config = dict(
    model='image classifier',
    crop_scale_min=1,
    horizontal_flip=False,
    num_classes=3,
    norm='batchnorm',
    activation='elu',
    depths=[2, 3, 4, 2],
    kernel_size=3,
    widths=[80, 112, 176, 256],
    head_dropout=0.2,
    lr=0.0016,
    beta1=0.95,
    beta2=0.999,
    lr_schedule='cosine',
    weight_decay=0.2,
)
Rows from block 8 of a small image classifier, named by matrix and row number. Rows with one number belong to one channel. Each number is 50 + 10 x the weight over its row's rms, rounded and kept within 0 to 99. All counts start at 0.
Before each channel's rows are labels from the 100 images, of 14848, where the channel reaches its highest value: "peak at" is the part of the image that holds the peak. Only what is clearly more common there than usual is listed. The data: single printed letters, digits and signs in grey, bent and noisy. In brackets: how many of the 100.
# convs0: first 3x3 conv (model.blocks.8.convs.0.weight, 176x176x3x3, each kernel summed), inputs 0-87
# convs1: second 3x3 conv (model.blocks.8.convs.1.weight, 176x176x3x3, transposed, each kernel summed), outputs 0-87

peak at: middle right (46); centre (38)
convs0.151:58 44 45 60 40 43 52 51 54 58 44 45 63 39 46 50 47 52 45 43 39 33 46 55 63 38 52 41 59 54 45 43 46 38 34 55 49 60 55 53 47 67 41 52 38 50 67 31 61 44 44 49 31 52 54 38 34 51 31 55 65 39 36 61 39 52 49 47 53 38 49 47 55 44 48 51 51 26 35 43 42 50 45 67 42 31 43 61
convs1.151:54 43 58 46 56 43 24 58 59 62 53 59 33 51 68 55 40 61 37 27 52 55 47 51 81 62 46 62 52 55 51 62 43 54 59 53 47 47 47 43 55 65 34 52 52 46 80 58 40 29 40 47 47 51 65 64 59 60 42 39 63 54 33 54 58 51 47 37 50 67 54 61 68 56 44 55 58 53 50 39 39 37 32 59 52 56 51 48

peak at: centre (61)
convs0.148:53 45 57 60 35 66 40 50 50 48 62 46 57 52 59 49 61 52 68 59 75 55 51 49 57 29 29 41 53 62 34 70 50 60 51 69 57 44 50 62 45 59 52 42 39 45 43 47 53 42 49 42 65 60 77 55 58 46 52 48 52 47 61 50 52 59 48 60 44 63 61 42 55 55 56 52 56 59 52 30 48 46 39 33 61 64 51 38
convs1.148:56 37 36 56 58 61 69 38 53 53 65 18 45 47 60 54 50 51 55 44 37 43 53 48 43 55 54 57 64 50 47 46 45 27 46 64 47 51 39 50 63 58 40 64 47 51 45 56 47 54 57 74 50 50 44 33 48 53 57 63 46 58 46 47 56 41 49 60 40 55 56 55 47 46 62 61 56 52 52 54 49 63 42 67 58 40 56 30

peak at: centre (57)
convs0.174:67 54 57 47 44 49 47 53 50 44 63 39 65 53 45 30 44 48 49 60 52 34 49 49 46 24 52 39 51 47 38 55 38 62 43 68 64 43 52 34 45 41 62 32 38 47 50 48 60 50 58 56 47 41 76 48 28 48 44 56 42 47 54 43 42 49 46 42 45 68 52 54 69 68 55 54 60 63 34 51 53 72 60 66 44 54 34 59
convs1.174:63 39 50 53 63 50 50 46 55 40 59 44 36 47 75 39 41 54 38 29 59 64 45 58 38 59 71 69 68 52 58 65 48 46 63 59 55 29 48 36 55 60 41 54 50 51 57 56 37 43 43 52 52 46 54 48 38 52 49 36 63 51 53 44 60 48 56 50 49 68 58 49 65 57 63 54 51 53 34 43 70 36 30 50 44 56 65 58

peak at: top centre (53); centre (32)
convs0.79:47 51 39 51 33 53 50 51 65 37 46 59 46 28 37 39 52 48 52 46 56 29 47 54 35 56 30 50 66 75 54 58 59 25 35 38 46 55 60 44 47 41 67 63 63 44 44 61 54 47 51 59 56 48 40 48 53 48 27 51 57 67 57 65 51 51 78 62 71 51 60 66 50 74 56 44 47 25 45 55 51 56 63 65 53 52 57 62
convs1.79:59 49 60 74 58 33 39 52 56 53 48 69 50 66 65 52 52 49 43 39 53 63 41 51 52 51 59 54 58 46 54 72 45 38 67 45 59 40 28 46 44 59 41 41 62 53 57 66 50 40 54 41 44 52 55 51 69 53 48 49 63 51 57 47 59 57 43 36 52 67 51 59 60 66 46 34 51 69 43 44 42 50 43 45 29 67 71 64

peak at: bottom centre (45); centre (31)
convs0.56:55 54 45 70 49 56 51 58 58 30 59 54 44 28 40 48 53 36 51 51 50 56 45 33 48 49 34 49 55 39 47 54 58 49 56 62 51 44 59 58 51 39 50 45 59 37 48 59 42 46 51 47 37 47 40 61 28 50 70 53 49 46 56 45 61 38 72 34 51 42 54 44 55 54 57 56 49 57 56 50 39 43 50 59 54 50 37 38
convs1.56:58 49 38 47 73 48 44 27 48 36 47 35 46 58 81 51 51 45 46 46 69 70 40 56 60 55 66 60 54 61 48 69 61 45 67 60 45 37 33 40 39 47 41 44 56 52 57 64 35 40 50 54 46 55 49 52 57 49 42 48 44 51 35 58 59 42 55 63 59 70 60 55 46 65 67 44 56 45 38 54 53 50 34 51 40 48 65 47

peak at: top centre (28)
convs0.68:46 45 41 67 48 56 84 34 71 54 64 61 52 49 51 67 56 48 43 57 39 30 58 59 74 56 51 55 41 52 43 49 58 56 55 70 38 71 45 69 47 58 59 55 48 44 70 47 56 41 37 55 43 50 60 54 51 53 54 66 64 47 54 61 65 58 73 42 69 33 53 63 59 51 49 39 53 50 45 50 42 55 42 52 55 60 39 57
convs1.68:47 41 63 50 48 39 45 49 53 48 67 57 29 49 51 37 32 55 42 44 47 53 23 44 55 67 58 54 49 60 53 70 23 66 46 46 57 66 49 56 62 76 46 38 59 34 63 49 46 26 51 34 63 50 54 58 47 45 43 55 47 61 50 62 53 43 42 45 49 63 56 55 53 58 47 62 59 34 48 40 41 37 39 48 41 64 69 50

peak at: top centre (73); centre (27)
convs0.84:49 41 43 65 47 48 54 56 66 51 71 52 58 46 48 55 59 60 43 46 37 48 44 59 56 42 53 55 59 36 33 31 62 57 33 57 49 46 39 46 63 60 60 50 40 47 58 38 43 45 31 56 48 60 56 47 42 49 40 69 42 45 52 46 51 49 55 41 59 59 54 50 72 58 62 71 56 53 20 40 43 67 43 82 46 50 45 55
convs1.84:69 49 42 55 44 46 41 72 53 40 58 51 33 48 55 53 47 42 42 42 60 56 36 51 48 55 47 64 51 56 55 66 66 61 52 51 57 23 40 34 46 49 37 53 48 36 67 57 47 50 63 47 43 62 55 68 49 44 35 45 68 51 50 40 48 58 51 54 43 73 45 43 68 59 45 53 59 55 48 37 63 52 42 39 48 69 43 60

peak at: bottom left (47); middle left (47)
convs0.129:55 56 45 57 43 49 44 48 40 36 61 32 55 43 52 46 42 38 46 48 63 40 58 43 49 26 37 30 45 55 24 58 32 56 48 54 63 43 27 56 51 45 39 34 38 43 34 50 51 39 36 40 57 43 59 48 42 52 49 34 48 39 48 46 43 51 46 34 43 62 36 44 57 54 49 46 49 36 37 41 28 40 43 24 42 53 43 44
convs1.129:50 30 48 44 60 48 60 41 58 49 56 48 34 49 56 42 44 44 44 45 47 48 57 45 47 65 59 43 52 50 51 48 47 40 31 68 37 42 47 49 52 56 32 59 41 66 60 48 39 43 46 61 59 76 60 45 41 61 43 46 68 51 35 42 60 38 59 42 63 62 60 42 57 46 51 65 64 44 62 40 42 53 34 56 65 46 51 16

peak at: middle left (31)
convs0.37:63 48 40 57 39 49 55 50 56 43 58 38 58 55 52 51 41 33 24 47 57 34 72 50 53 27 39 24 43 56 39 55 47 55 56 57 73 61 40 62 44 51 51 46 43 48 43 48 56 47 43 49 42 40 51 64 43 46 47 47 52 33 47 43 52 62 50 39 44 60 46 57 68 59 47 41 38 46 32 54 41 45 44 30 40 60 47 56
convs1.37:42 33 74 45 59 48 49 47 53 38 54 57 41 44 54 31 43 50 41 55 17 52 43 42 41 58 62 54 56 55 48 50 33 49 42 50 40 44 56 57 56 56 47 49 59 59 51 42 56 39 43 47 67 62 59 53 28 55 38 47 58 49 46 44 55 39 50 32 46 55 52 37 41 52 52 52 60 31 62 44 35 55 49 61 62 59 65 44

peak at: top centre (62)
convs0.97:58 40 37 60 44 57 55 44 70 60 54 61 49 52 43 46 51 39 38 51 55 36 62 40 48 53 43 44 57 61 45 46 54 57 44 53 47 64 41 51 50 61 61 72 54 59 54 55 65 52 33 65 53 61 62 57 47 56 48 51 63 44 51 54 53 66 77 43 49 41 48 61 52 50 50 45 47 35 36 54 44 66 65 54 57 58 44 68
convs1.97:43 37 73 52 44 47 34 55 47 57 57 68 50 56 52 30 51 43 33 36 50 57 33 35 64 55 54 63 40 65 55 66 26 49 39 38 59 61 46 64 66 76 47 47 54 47 67 51 53 43 55 41 61 51 59 54 54 48 39 46 59 50 52 44 66 46 48 44 50 63 52 53 70 59 26 48 49 44 57 45 29 48 50 59 37 60 59 58

peak at: bottom left (43); bottom centre (34)
convs0.111:54 58 46 72 47 61 52 50 49 52 63 31 59 44 51 46 39 32 45 47 60 32 70 49 61 25 33 38 44 48 40 61 43 52 50 66 72 43 44 56 58 45 38 41 41 44 45 53 58 40 54 45 48 36 57 54 47 50 53 40 48 40 45 40 56 53 56 45 35 62 43 46 59 55 50 62 59 37 46 41 32 39 47 28 44 66 47 42
convs1.111:43 30 55 41 64 55 48 35 54 48 57 42 40 42 63 37 46 47 33 47 39 58 49 44 58 63 64 50 48 51 54 53 48 45 32 59 41 45 47 59 52 54 36 52 41 59 64 45 40 41 50 58 64 72 53 42 41 61 39 47 57 49 38 44 57 42 60 37 56 63 69 50 50 53 57 58 68 34 61 42 39 51 31 61 58 44 64 21

peak at: top centre (46)
convs0.100:57 45 38 67 44 50 79 38 61 46 61 58 41 54 46 59 45 37 22 51 46 31 70 48 61 45 42 42 49 66 38 44 45 52 57 52 58 79 43 65 48 50 58 62 45 56 58 53 66 56 40 59 44 46 58 52 41 51 48 53 59 30 42 49 59 65 66 44 50 45 44 56 60 47 44 46 46 34 39 52 43 54 50 51 48 56 44 61
convs1.100:40 41 80 50 46 41 38 51 50 52 55 63 52 54 46 27 41 54 34 44 33 56 32 33 59 51 57 60 52 58 54 67 14 49 43 42 51 62 60 71 70 72 48 44 65 42 58 55 50 36 48 39 65 48 62 54 43 51 43 56 52 56 49 49 51 42 46 32 56 57 54 48 63 62 38 51 53 26 53 44 29 41 54 58 46 62 64 61

peak at: middle right (33)
convs0.77:46 50 35 70 53 45 47 53 51 67 46 37 52 39 50 51 48 44 42 40 42 42 46 55 53 37 66 52 52 70 40 36 36 54 34 45 51 57 44 52 58 65 43 49 51 63 50 43 59 40 46 47 44 60 52 45 51 52 53 42 66 49 48 60 27 52 49 41 49 44 38 61 43 35 45 48 29 24 39 60 43 58 36 52 49 37 48 76
convs1.77:53 54 61 29 46 50 26 66 61 64 46 65 39 56 76 53 39 58 40 36 63 58 49 53 81 65 43 56 36 57 44 58 52 52 51 45 55 55 47 48 58 62 36 57 50 30 76 50 43 33 33 37 47 49 64 59 62 58 41 34 55 41 39 59 68 50 55 41 44 60 53 63 62 48 43 50 52 41 48 41 32 48 35 54 51 51 45 51

peak at: middle left (28)
convs0.53:51 40 49 54 48 37 47 43 51 44 54 43 63 44 55 52 31 40 50 41 54 46 50 40 40 51 33 41 51 62 28 40 38 60 45 39 63 52 18 55 52 29 40 45 58 47 31 50 58 38 27 39 51 46 53 45 46 38 54 37 42 47 45 59 52 60 54 35 60 62 27 47 59 48 46 46 51 42 42 37 44 51 28 35 35 58 39 42
convs1.53:54 33 47 40 58 39 45 38 52 59 60 54 28 58 54 51 44 50 51 34 56 48 65 53 54 74 45 42 47 52 47 59 45 37 31 60 31 48 50 42 50 67 36 55 40 58 63 45 34 34 54 57 46 56 62 48 50 63 46 34 69 52 31 44 60 38 56 51 73 58 51 49 55 38 41 68 63 42 54 37 44 54 39 61 59 50 44 25

peak at: top centre (41)
convs0.67:62 52 53 63 47 47 59 46 63 65 61 50 46 57 61 59 37 46 43 39 66 45 69 44 62 37 57 29 59 78 37 52 52 53 54 54 63 58 41 60 40 50 55 63 48 58 50 45 63 60 38 63 57 39 66 68 49 45 46 61 60 25 55 43 44 71 62 57 47 54 44 60 64 49 43 46 37 38 38 71 33 58 53 42 43 60 52 70
convs1.67:31 38 71 54 56 56 44 39 52 46 62 35 43 57 56 33 44 56 37 54 35 70 47 44 53 65 60 57 55 65 49 65 24 39 34 39 59 56 44 62 84 64 52 43 64 37 61 48 47 38 61 52 43 38 50 39 50 57 48 51 53 60 51 59 53 31 56 39 42 58 51 51 62 73 47 48 60 30 68 41 31 34 46 63 49 58 65 52

peak at: bottom left (63)
convs0.11:47 43 49 54 52 40 44 53 30 37 38 45 42 44 46 44 36 44 52 47 45 56 39 38 42 49 47 51 51 49 40 47 42 57 48 39 45 49 45 56 42 40 37 35 41 34 42 40 49 36 40 42 61 28 45 38 56 42 48 44 32 47 38 43 37 42 48 33 43 37 34 50 52 43 52 38 50 41 50 38 26 34 45 39 46 27 41 33
convs1.11:45 39 44 42 52 40 58 44 54 46 45 52 31 53 51 49 44 43 49 48 73 37 63 55 46 69 40 51 54 44 45 51 48 33 41 69 33 41 48 50 52 48 40 62 45 66 54 54 39 52 49 68 50 78 58 53 50 62 41 43 76 54 40 37 60 43 49 48 63 60 51 42 57 47 39 58 53 46 45 38 49 54 43 74 64 48 38 30

peak at: centre (92)
convs0.8:56 32 63 57 27 64 45 38 54 34 48 57 49 66 45 52 62 64 68 40 60 45 54 31 56 47 54 40 48 53 42 53 56 69 58 48 52 57 47 49 52 44 53 53 58 53 55 33 52 54 65 57 65 56 39 47 59 43 52 61 41 43 48 43 54 55 59 70 31 49 70 55 60 56 52 55 51 62 38 33 60 53 45 46 62 58 50 48
convs1.8:44 49 58 62 39 58 39 43 40 63 48 41 53 57 61 47 51 57 50 33 49 56 52 55 47 52 56 61 59 80 42 63 33 29 45 43 56 61 48 56 56 66 58 62 54 65 49 55 47 53 45 47 52 48 53 45 59 53 53 46 32 55 55 60 66 49 46 52 36 45 60 76 59 45 48 52 35 49 37 60 45 39 46 61 30 42 43 50

peak at: bottom centre (51)
convs0.87:46 51 33 62 43 38 53 42 53 49 60 34 58 48 49 51 41 35 36 45 60 24 62 49 44 30 33 46 31 53 44 52 48 61 46 51 67 53 33 47 51 61 46 43 53 50 35 51 59 43 50 44 36 55 68 56 48 51 60 40 66 47 59 57 67 59 26 43 48 60 49 51 54 48 40 50 44 56 26 54 48 49 33 34 50 64 34 63
convs1.87:52 27 64 46 51 41 60 42 49 62 65 50 32 45 48 22 44 53 47 37 22 46 39 35 44 67 63 39 48 53 50 56 44 48 28 51 58 59 51 46 52 69 48 42 41 54 55 39 52 38 45 43 66 65 63 48 37 52 42 45 55 61 39 56 55 32 53 34 49 45 61 51 41 44 56 54 58 37 52 34 42 55 39 43 43 56 59 34

peak at: middle right (28); centre (27)
convs0.31:53 59 42 54 37 49 46 52 65 64 47 36 65 39 49 57 46 51 49 46 47 40 53 48 49 46 53 36 53 64 51 48 36 45 39 49 52 60 45 48 51 68 51 63 44 44 47 38 79 54 42 55 38 39 51 45 40 53 53 41 64 46 41 54 46 56 52 50 52 62 44 57 55 45 42 62 52 30 31 52 32 46 37 63 37 36 48 81
convs1.31:59 43 60 50 59 49 30 53 60 68 47 57 35 52 74 49 43 53 47 25 49 59 50 54 66 69 45 65 50 57 51 61 39 50 57 52 57 49 44 44 54 70 33 40 52 42 64 40 41 26 40 37 38 53 57 60 56 56 49 39 66 53 41 52 55 50 56 37 45 70 53 63 68 52 46 53 60 50 45 37 34 44 30 54 53 60 57 53

peak at: middle right (28)
convs0.168:69 50 39 50 56 61 51 53 53 50 45 43 61 45 52 42 37 32 28 40 47 44 71 42 49 28 50 24 54 55 39 58 52 45 55 60 79 48 56 54 55 49 57 46 39 59 41 55 73 44 50 50 44 36 42 53 51 56 46 48 50 33 43 50 42 48 55 43 41 78 54 66 75 64 49 47 43 40 45 62 29 53 66 40 42 51 59 60
convs1.168:53 32 64 54 66 48 51 45 54 50 55 58 30 46 56 36 49 45 38 43 50 54 48 41 46 61 73 69 60 50 45 63 45 42 55 52 49 45 39 50 52 61 42 57 50 56 62 46 44 35 42 63 62 58 56 54 38 56 48 41 67 53 49 41 75 47 50 42 52 56 53 40 64 60 52 58 60 40 50 37 36 43 31 76 62 55 61 30

peak at: middle left (28)
convs0.19:54 56 50 57 45 48 59 36 56 63 58 40 66 33 62 47 46 43 43 55 63 33 73 64 46 34 32 40 45 70 24 47 49 52 34 53 70 66 32 61 51 49 46 54 38 51 38 51 71 45 51 43 40 53 46 50 49 49 56 44 51 42 53 44 58 63 58 50 38 62 42 57 57 59 43 46 40 49 38 58 45 52 37 34 45 59 45 67
convs1.19:54 25 72 43 48 53 48 48 55 63 53 51 32 43 49 33 47 53 44 32 32 65 63 50 39 68 57 45 47 56 54 44 34 56 39 54 52 48 52 49 53 72 48 42 41 45 55 30 41 25 35 47 55 50 59 42 31 52 40 42 58 56 28 58 56 33 59 46 46 46 57 42 65 43 49 65 57 44 65 44 41 45 43 54 56 59 60 46

peak at: top centre (47)
convs0.81:58 41 42 57 47 56 54 50 59 50 51 41 61 47 60 47 36 49 31 40 57 29 63 52 52 33 50 37 55 50 34 44 45 35 55 54 53 54 48 64 50 50 58 46 47 31 47 57 56 41 35 44 40 40 36 58 47 36 43 64 37 35 41 30 40 47 59 52 50 71 46 46 74 52 50 56 51 48 48 50 42 37 32 46 33 53 53 44
convs1.81:58 37 65 58 47 43 51 43 55 40 55 54 31 48 39 36 42 53 42 51 51 60 37 43 42 77 61 62 65 60 51 61 42 60 50 56 52 38 45 49 50 70 41 50 56 55 62 53 39 35 55 52 55 61 61 55 45 51 46 56 70 61 43 35 60 40 46 42 51 65 53 43 63 63 48 41 61 47 48 40 46 39 36 55 49 63 64 40

peak at: top right (47)
convs0.48:55 47 55 66 35 53 64 37 59 50 60 44 61 46 61 44 45 45 40 44 57 27 73 43 58 37 33 41 50 74 25 50 46 57 48 57 69 63 41 63 56 50 45 54 46 57 45 54 65 56 49 47 47 46 59 46 41 35 53 43 57 38 53 43 65 64 54 49 42 67 48 54 67 59 38 51 45 50 34 49 35 50 39 40 54 73 36 57
convs1.48:58 23 67 46 56 51 54 40 49 62 54 48 41 52 55 27 48 52 36 35 37 64 37 39 47 55 63 55 58 59 61 64 31 48 32 49 47 43 55 55 59 74 48 42 50 37 64 50 41 33 49 42 58 49 50 44 39 51 42 54 52 58 38 56 54 34 55 42 54 64 53 47 62 57 48 61 64 24 58 47 34 46 46 59 57 58 70 45

peak at: top centre (48)
convs0.131:62 55 37 47 44 55 51 43 48 65 49 25 72 41 59 56 44 36 39 45 50 34 72 56 48 32 36 21 43 71 38 43 52 39 44 50 74 48 37 47 46 49 43 55 52 54 39 45 54 50 40 51 42 38 45 60 44 54 48 59 47 49 44 45 41 54 48 57 41 70 50 51 62 50 43 55 38 54 33 72 40 60 52 30 40 62 54 62
convs1.131:58 30 69 48 56 48 47 45 50 45 56 48 52 54 41 39 51 55 35 49 20 61 59 47 49 57 48 49 52 65 47 46 42 37 40 46 50 42 48 59 60 51 49 47 44 46 61 36 52 43 47 57 48 57 64 33 41 54 42 48 70 52 42 47 64 36 57 40 50 48 61 40 59 67 47 67 55 47 67 38 39 42 48 66 60 59 63 38

peak at: middle left (41)
convs0.138:60 40 52 53 45 52 45 54 51 48 61 40 40 67 47 46 45 47 55 27 34 32 49 36 61 37 64 50 50 41 43 42 69 57 47 57 47 35 35 29 53 47 55 43 37 63 66 42 58 43 49 52 56 40 51 57 51 48 39 45 58 42 57 45 54 54 65 41 50 43 64 55 61 40 46 39 66 42 45 45 45 65 44 66 53 46 55 44
convs1.138:44 35 44 51 67 48 37 55 55 48 67 55 31 44 52 46 46 51 35 47 56 47 37 41 70 52 62 67 47 52 48 60 56 46 48 58 55 54 51 44 61 47 39 62 61 48 87 63 43 39 49 52 58 53 60 56 55 59 50 44 60 52 35 59 62 55 46 45 46 59 56 59 56 62 51 57 59 35 57 28 58 34 24 68 48 53 48 32

peak at: centre (52); top centre (30)
convs0.171:58 47 48 60 55 48 47 37 54 55 59 43 62 33 50 39 39 42 40 57 67 36 72 59 40 40 40 43 56 66 18 55 50 55 44 56 78 58 32 54 44 44 49 47 44 51 34 60 69 41 43 52 48 51 42 44 53 53 51 44 58 44 43 48 42 65 60 42 39 62 33 57 59 69 40 34 41 33 52 52 37 49 49 37 53 53 46 65
convs1.171:52 30 60 43 61 54 45 45 55 62 54 53 31 49 57 42 47 45 43 39 42 65 63 48 51 76 58 45 55 58 52 50 38 46 40 58 47 45 45 47 50 65 36 59 45 52 63 47 40 27 38 54 51 49 63 34 38 51 43 40 64 53 22 54 67 37 58 43 52 55 62 47 60 50 54 69 63 38 59 40 36 47 43 62 60 51 54 38

peak at: centre (81)
convs0.114:50 58 44 72 62 50 37 61 63 61 51 50 40 48 33 49 38 54 45 38 44 45 51 55 43 44 50 57 48 72 36 53 56 54 59 64 35 41 44 48 60 59 50 60 44 62 51 46 51 46 26 46 64 46 50 56 45 42 45 38 61 54 51 62 65 58 54 49 57 42 51 68 51 55 58 52 54 60 53 52 45 44 39 54 66 53 61 59
convs1.114:53 63 45 53 57 22 49 61 46 45 72 51 57 58 48 63 48 41 58 61 51 39 52 48 57 45 37 48 53 28 43 58 51 52 58 54 48 50 41 49 43 54 48 54 68 45 39 62 47 63 62 62 44 52 51 58 63 43 60 56 50 53 65 41 38 60 26 59 48 53 18 45 44 60 40 30 51 58 46 50 57 60 62 40 39 53 36 56